config.toml
dataset = "notes from a synthesiser with random patches"
n_mels = 64
targets = ["oscillator", "filter", "filter motion"]
num_classes = [10, 5, 4]
weight_standardization = false
loss = "cross_entropy"
lr = 0.0039
eps = 1e-08
precondition_frequency = 25
adamw_lr_other_params = 0.0015
grad_clip = 3.0
steps = 4000
final_lr_fraction = 0.1
warmup_steps = 800
adamw_weight_decay_other_params = 0.01
Rows from block 11, named by matrix and row number. Each number is 500 + 50 x the weight over its row's rms, rounded and kept within 0 to 999. All counts start at 0. Numbers have three digits each. After the name is the row's rms in percent of the matrix's.
# c30: last pointwise conv (model.blocks.11.c3.0.weight, 272x272x1x1), inputs 0-271
c30.242 116:508539440574485504427477512493452547436574424442544550557480460537504494573429523501464490550487482483500384458508449509468477516451459555503518481491494473536577562501508523508538530621424535550522523458523582460521588473510579524517480504486363498508438486546434481474511504521443511486439574525570445601545522509545439494586399494462510473590375543455501495474476491419485455400472532480453505463517571483584682460501529527560428496420462471497503472485604462474661543503444696480486460544490436464512561415510539472510447452455463524447482513452502543497515490528525424475586553537486565413407512509542536455460439492534500406496443504499495538505521464587442595462573543473470451559591472536413569475524528538521470466477553467600586449485486462461497511452525531509539461542475492492478427482471516558514441480
c30.243 096:524454508487505460514489490470508579590410536510484449486467538503494454494496456508490457504549488422448465507541511446490566453460553470514537529464486575478517463537462538518416424470453482484448459533407565560584436504505514567497550627491484548672484544491527486484564525526432583502471559511415508429508537507663550587535384492488586497431581545461517514485466581572486490473446449521534510555511549467447608509576531453470436525587508498464472491452509526546533492437582598503450516557552544500500487490475637451482484477454470429414523466551445438508457528389422532526562506556477549505403538541455573484620449499485502418450548484528447469453449441452450485503568463515529407475447482457465520492461468555379508495531440500525550516486554507457538582433606452557591441549499533595417477472517474476490475509
c30.244 107:587599507467488446545533496499511470551502544486534555481440469508555538461488555553495517632516505421499491526462486406536593500420518479435504478439492562534460511396450550525492482522482560536498518457424437499490487472496510503509602470528554416476543519494514478465576561543385507596443581518515496449549447442529540540478577468522472534507517497535414547479431555468433511398495438479440473553407516546406504410585500473508512518481522443464488476393463465421531479442493520520525505586465454520484495488469538591423530563521417465484510481435547505540418514430510475600485551503524513571413504543463540600601544535476601402493483461540477552507513503460449454526497533488501443616500518458455439470506482526540541494546575551423475588556486546489493431594624575427413584499573498565458517559569515593494625527
c30.245 096:451478436558417467495425572455537531420538541526525452486497533580545465543477502486440497458441429602501468501481513516504453500488563597490546446472504631566522485536574634667436484471482547547505543484596482486408540467510439587562499465481500421518530417540429439479508451513557493432515601512537505491465461503500614476547500512463571435505386535534531486441543486431559453549505585529476551554560485489526582500495546548519500484475390551564558507491453526485571510505457458471538516505520417496534536480481556440498610486477472434494471561604510538513503475450502498412538518520492562577388573484525465486460544447490481468496500427472565529497420461560416369435391589559479406494482528556487544496487468458425396578539474478487504544460544460545483504455500495476589564461433451594467512507480510495530454494
c30.246 092:464462434552569463455440397539538495380519449473444526474561545474570505505545601560477502516524542523462538527484534575500524583481555477425476499550474520564480514496518525519525385421565470579531509585518476454445494494489517524515504401627583449470412457550435502532441549489497521507498418491477489420516468474571393432497418547491578510448505445500522493513495493476454436515456383534488439450517425400538508533468490466463468455506588474447526436505569511520474544561472511433488538550513599594490439484498571528443538496428574474580567476498524510527501467517477540494445493528489534480544438513556501511539552551459462422531522483550490509330480544599452539550448530459432478481475557487549471588579469479407498478496474617514555608550641505590491542559494487501478471519427521548399527454551451407542551550
c30.247 089:538512598547507448489453490479483511481466542541561467469499516497468606502447517505506488579515504521491545515544550520476431468463408478511479529533530450462609549541554590576517487512465517488550530536459525454553518495523518434625432625516493475390462512432419470506443534535497453511449554509492467575507522514515500508481473599480500441580538553467451423475458484493483404486502541359406486669466540492563561549489475494442504576540496566473471431488426462466485508496463494526474521498510550453447416470497429522454507542464494474346611502528547523540477450496519547393504449452534408452491451575568604452451558477510528506581532493516539460525353521459417494494487388526448507410476512533543449588496535459630538503510480484450461604525532436550492494456475536493491457586448457480463574546521568532522603469
c30.248 098:473471530523475468445440531445486457488562533594541562531485556447577481445469495533439487474556451447514478399607486390495569543467512499454607578426499513493462428481526618518604618494526537513506514534496458440483418516491481475503555525442493505479567465452435521458464498495542489462549518517469437483467506553491460522521542523590495523376463539507535518539424458487589440414514447430498459572497582540539476452505573448527501596504572438523631501444487466508502557368546469501489411554474530514485466466577539484522470429459516428471493489512509556466481468635491456470458499457523472494515460490564593402495572528481415573529378511545497538543525490454535537546527498539456568429463436401493515543528483547390488514549456488487481507497503496394520419531509434514487477522390483675543491471541517527599550508
c30.249 100:503517459520553521578449550462487553477584488561602448465503551534553497480535481471523525518536577533463536542474437489567508538579550506465543492490487549536517477448562505439547515532553551524472505511464428526476551471452463492504440509411514494530496436371539452509549525501495418515516499544504518439526543544476499491495511547519543455527495443546493497538490497491598406472491438445434548433381434481546555419524491513456450407495530523522425439521505581504519481583439523443577551395395508495459541555494435550511602432525543471426458570556464445515466508464535479547473455448501608558470526520493586478621435519487527489525416551439508448403522553539584556539522530474466522472510530531543410504543576554648530618480448560562441494511557523473572619402563471438507491338608503437518472492445495574501569510
c30.250 094:519501574453520499496450352521556520484458477564517443470511571513451449478524493471504535461490470570433535500530491538475530489460567508451446537519464538497494436543454548468512501499490434488418548508561542586507503477462567549531618590441471537520621466470580469505631536445595521515466524560520487449543484406447471560384393432425439469471541448549583434539483496492474515669566417485508567513599494547502493544493478486509545474610439414481481595497504560518509509488575482512494549469502509518550502484468545529450513528522453532556587567601483568488521514426477546536441444497381443463521496429492459411500500355409551506409543471488495620554472553484572470491485488547508520481467510496538534524525498534371507415483554570516429500580487509558498559466440547462493501483537492521549479523519400527505563533
c30.251 101:486486552491494420432541394473492525505550494511502453526417540476501524493532354543486503539539463430469488488494501443546605494480494477437527603502554511542535584450485494541497531531536508450408491548472453469527435577506492491540562532489470515404525479541401491446486459527465442654415526541515621396607570619459425554505490483518430534537507514472483538483464508523484470558501429470547577514491463451529585556511528498520477610487439509509418451533487552505445450521485524467497609491525542488554439538482464564543557441540466454445502497529492478517410562467447474519440558459552706493501549499557430450481484496514484409555527501529448494474483524499544572629538540470526491485615607529442553482419512532534520519504595502423532458529507517485513511516487440540518540522603400487540503446498592427472538421
c30.252 090:496603474476555580503520542527523488606515513517492451451472499546474473455552568474316467523501529479499473534439501476519469477550463615485572554463565475440651597541583527452454365488518524524511476564496526556535488551480523473494450508444402465489495501505589449484442565411541547497443582471558464451475555421478581396563367540656503533523482543472532418437540488418607424570508526498500517522464536540493542464480459482552516546494424476533558445526531528431492545469487531461474434489547532562449540578496486500476511519459511422482499471485514498434477587494491512527447490427448544437486470532483472552423433538486484484579488506540507464427510560553489505465399462543492525508601541437468463590555568504548420619528469618493541452519447522552490473534474518485514439433442570500509503488444540450473563487
c30.253 106:588577511493481579457535455503462447405476534505519627586399502509467527441505465437411437486505503468571531466514462433489474486511505503460545429468520601560494533522469437523433465542461475459521417459425488573489517458495459390380461538500523433469502458517473477605557492471518578481490533465535407564426424452543563547530458434484439489466452604570529508562465465430463507549383456429513510527492543487549552468561477536465484553481477461478477522483534467443584472515469475502393482563490469514461497443601555473444541527474541449512552462532558512497541665471358453441620526525465496479547475483477546518493491497500524476548562390519602605519594519554543554460529516549560457521509505434576539593476491514563489511466467551536557492519403528432558493455575613497492494509500560529478474485568478487533488579
c30.254 098:547551483520563449442458474453471510418523440482541497497539545529538558494538579504468563533456505373544522526511515488471529552511438473553583511543488471480470543483458497477454503445498535458457460506526498506660456521486384503439503510466478520453517468489578431472552457410427474554527551382462454488542675499522492489528540447518462521473498510534565447586590526504608485491533420464520475431421404546528483440438454553493418424396463524475543539546534493494475536459450547408524519453550480511490556539455452558498503681513488570479494528483506504503522497521485511660521447505437537519601529579517563425484455491556435501481545629508482530540441494524482619483515504456474497517498514558585536532391414527469566466478504426490473518586566496506419466469548404497469507457470489503535595438536445502573474451
c30.255 107:452542507587497510499537466514500457523406510518490447569488515495494456483525527384466486463457447491493508544395545455493507525477435489526421517481482522480454594439519518526462504506525517480418557537483529391547550469461551422469559499569478439431450602543498530493518568523539615542555496499533559520540451411466375550556452598467532479542506548442369532522485478436544506477584552547435457562482494591485448406539478511386504533556480520441480526490524578498567520472522490512529447354511498479459391534558455493517515430550509392478446613535504454486497485438487517459477430553489493524496566512495485488551531471568612492539448418389462570482523571504520504568561509574485460471499600483441427451497523454508585564438623512513633551487452468411451450622527478441552486538505459477529507556487487489461512480
c30.256 102:534505548543477548475486455478520484534545620512564481404475508588551524474507574551445528466459596435487579545434393438466490482500516540492545468545508496476495545528528643484513402526485511450510463456495431527596457448471510541456488498477502513594447517510503566481504547468468491434427501513496455402526540416539527613426337391418451546515519442498554538518514526591515370528486532458460445532368562526450486452514494517509499546532387466486544499533494544561515496554565548471392505554507465502526463516526508523492450469483587607469487620460513564510553525432542490645566455509457562529435562470422503492622527490577402502478498448532586476480502512641535497475536444508502524456446479518571476429528504468486498569533561561509495566504515422464561502445526483512500452513478457512465433513562498491539485474
c30.257 104:478566494509533461456556508535447501463483535555418557531451591520532497431456477531463522528538539516482389456416571423542594475564481527428561457483551524626539524518525524612643613438475528518525483594505562464497525548478525462435522575586531517512471536461552406481522431663530479484427550508488529527485441513464561439525550552495453492508516468398515529442428535506499514477408450520480530545473446485512484571431555582490493465463465580511484439484475460480518490585485451549521561475477430482469450498502427471578510484459506414433489588436506657513538480477431504548412507562428464498579379474581509520487454503424486463508471523406435546453436548439522515484519605534506513510559481468553488552524572489478407406459524464567464517496477559575508467516536481454484559482499541511495484558499583505378495480
c30.258 118:472509526587516510426597473467486430482611503501492506519459513495480474477564457551435439504544493435558455483538499455495430404441433540529515468468450409494555494465586554517438469551637460467450435489481546466518565424561499441511513493455495497530445616535518451486508489447471509486444546461395518554483533472438428473540489562492496565547483567464522475449509491468539491549496588506390450488426482480514573518503515595489397535500486488510510417503505556465526612492427629463490594426523470484540579506534487483524546539444531522493500506446527419466421521483472427433562538409514515428497497494553517551532573535452518549536485500457482564369630535547503555470500493578541579520485453632550514496573507490506449574484553454482480510421563495376451455501443529544535497564492584406410375510508555482457529426
c30.259 088:464510471613474512528403462520556558567410455547542475434452525447490548524394469490425524487456449522534550598496581468519412563475474341394401489524517513466419548447537460452533501508539530466465500474456455453433449488437515481540490477554416464511503472444647417518499572492525431535491516531500508458532526459516552475533518485466487500499498520511424552503579526446490527527416519451530488468544457455532538536530464487561543439487494512508487564530471472493547544478489604484570488494595525532507499444522507479645607528497516518466462490472490408499512427480458505428564440533510532466595457475468491553589413526488575621502517580573487552462553465484418494516564470548476452522461426619469527410469514515510563490381447508494463410514481503511526359527486567547542465489588517481486578442486466490537447637
c30.260 113:521505539464429484539484484541537494530532441467448537453459507502513507524396463535509544486460578522477537516547548450559571454462457602488515595554564511524450468558497538530506462522575459420568411553504564580536388572449460487557567481337519600597453492536600517575505396516499546465522562405474408549485510436478560483527508487502467491473497455520540468480503511522626463426486473532489549517492523504499493628560524385448383506515552417518478476532370492575454494513522564548483457540480504523405429494561577439472563477522494539537527469442577464532444508553528463532510506543566503488544459508502571492634569617432503438537564516488423537514449478413616531503427584570472503473464566437523411515578539521496619552535476513542480512496541499523537511540529458536435478499490524478499499530444502478506506533
c30.261 109:481558480463474582473490463471473482580452462434530513456490545401447513528499559544402506509346483423528456503590535496513570469494458522519588472445482533594505515437425438461439532472518518553544448435353502626584536447463485459443413473462542501476532551502532508467574435581518431535469502411444482492617488435447520477472576413486544484550520556404506518450457501457455455436473554555482436474434463504490543531465506461538404548579555519525475477489440502465499419603501477556525563492565513481492404517475553525508572439435548482509386464449536527552476552565584489426524605546559540465544437470521552471558557568489393481491381562579513555488478503473558492462475431439495513454463451508468455530515523517510559506494491486558573596528504599462531493437522547486552465522582497556493473468558539495583515467
c30.262 091:564391479566495453499489477528519586493483479482495498389523538577535469528437465542447518538485474474447490484456512527392518615465502430598519606475542530553478527536557499458473497503540458449509510589399429495520509418530510595548497534590485440440551456512455466458550548501547505473532557461522472519532496530582492558540406478500497523545468513477527547454458528549576533448460522455475626525536520568408472588514447505503468503399562506505525501473562480548421519494339570456416506475499550518587572465499391498535683431557519499498450550520493543518416522507484438562550654449563504508483491467378461457502568467484538492430486513601418528458520528490467473520431520390513486588466513479506504539415511498567497491527502459484497539485433523518437524486473506504582483538419513419432474525571546441556512542
c30.263 100:470558509555510494410514462564443392530457560513526536489436487538462492545520420488512551517520542488540389474520525622599519473457510499469530437531445519414535540401462523601417502484528521443405422530494533514531529524498430465422536560469543441470487497629606502531537446551523472590418495528600507449476426496584579524509564463458555579575435373531447582509440510548507503524540396434495493518465498500457538585491560509495477577498486555466429504467546582512563485529519461549553450538529519521549449502501500506441468490455525435536373576461524548499544626457430540600508558505466508474556511531549515440445495514530548561580551470527513506435472470371469445534471547514482431436495512427477479504400482460501497511465459503472473507462549532454528530421466604547523482560463501561489492506534521530544664475
c30.264 100:542537446529558392500413531457437399452539514492490515480431579433491555539472610539460517515474503492451488541472530561470584549590412442482466593560543497550467569448564620630507475467528481448627418436501472442590534481510515487500454552405451505478586508488503539528522519463446537523495521539510409569495540497518492554495453515543424399515581507523564547511503506498479479490433479528550496505588525521500578502507491506449588464543484493465468458506540445482488478448400505466435517500497476567564556419517413524491480389475476524525439533573466450529479561639405428606433580503650476538492502541462466443452462507483522432509482462416530508501497443536625452466519582452448522459542453565452491539527494495581451495492422542493563568454488554494466541438449452535470438492452508493473574457488492532514557417
c30.265 093:426523462485415548481572519539501456507469432399486501486461499474537460505451506353494483420471352473547401492531501481524501503449462534487491394474452470475495542438487503503463541477514521502541456434405490583550517509497449473425490507467446481568512572475518509497515494438480572600490499495483527389558508424484490504465575512479481556601447570462461562553554539419535486508544567580526462574533494471504546560525483464485439478487453520516507560538397534464485495491527454430488480445573605415511472507381490583625575565494558444506586575528470380542446670572470467505491525557562505469510591423424397559499507487513474422528505475529486559525472514429525484525528534485537537426511495466459506456508486369554581477527546587530543557498451440467536489507532542478454534483488414477613480509513493442552574513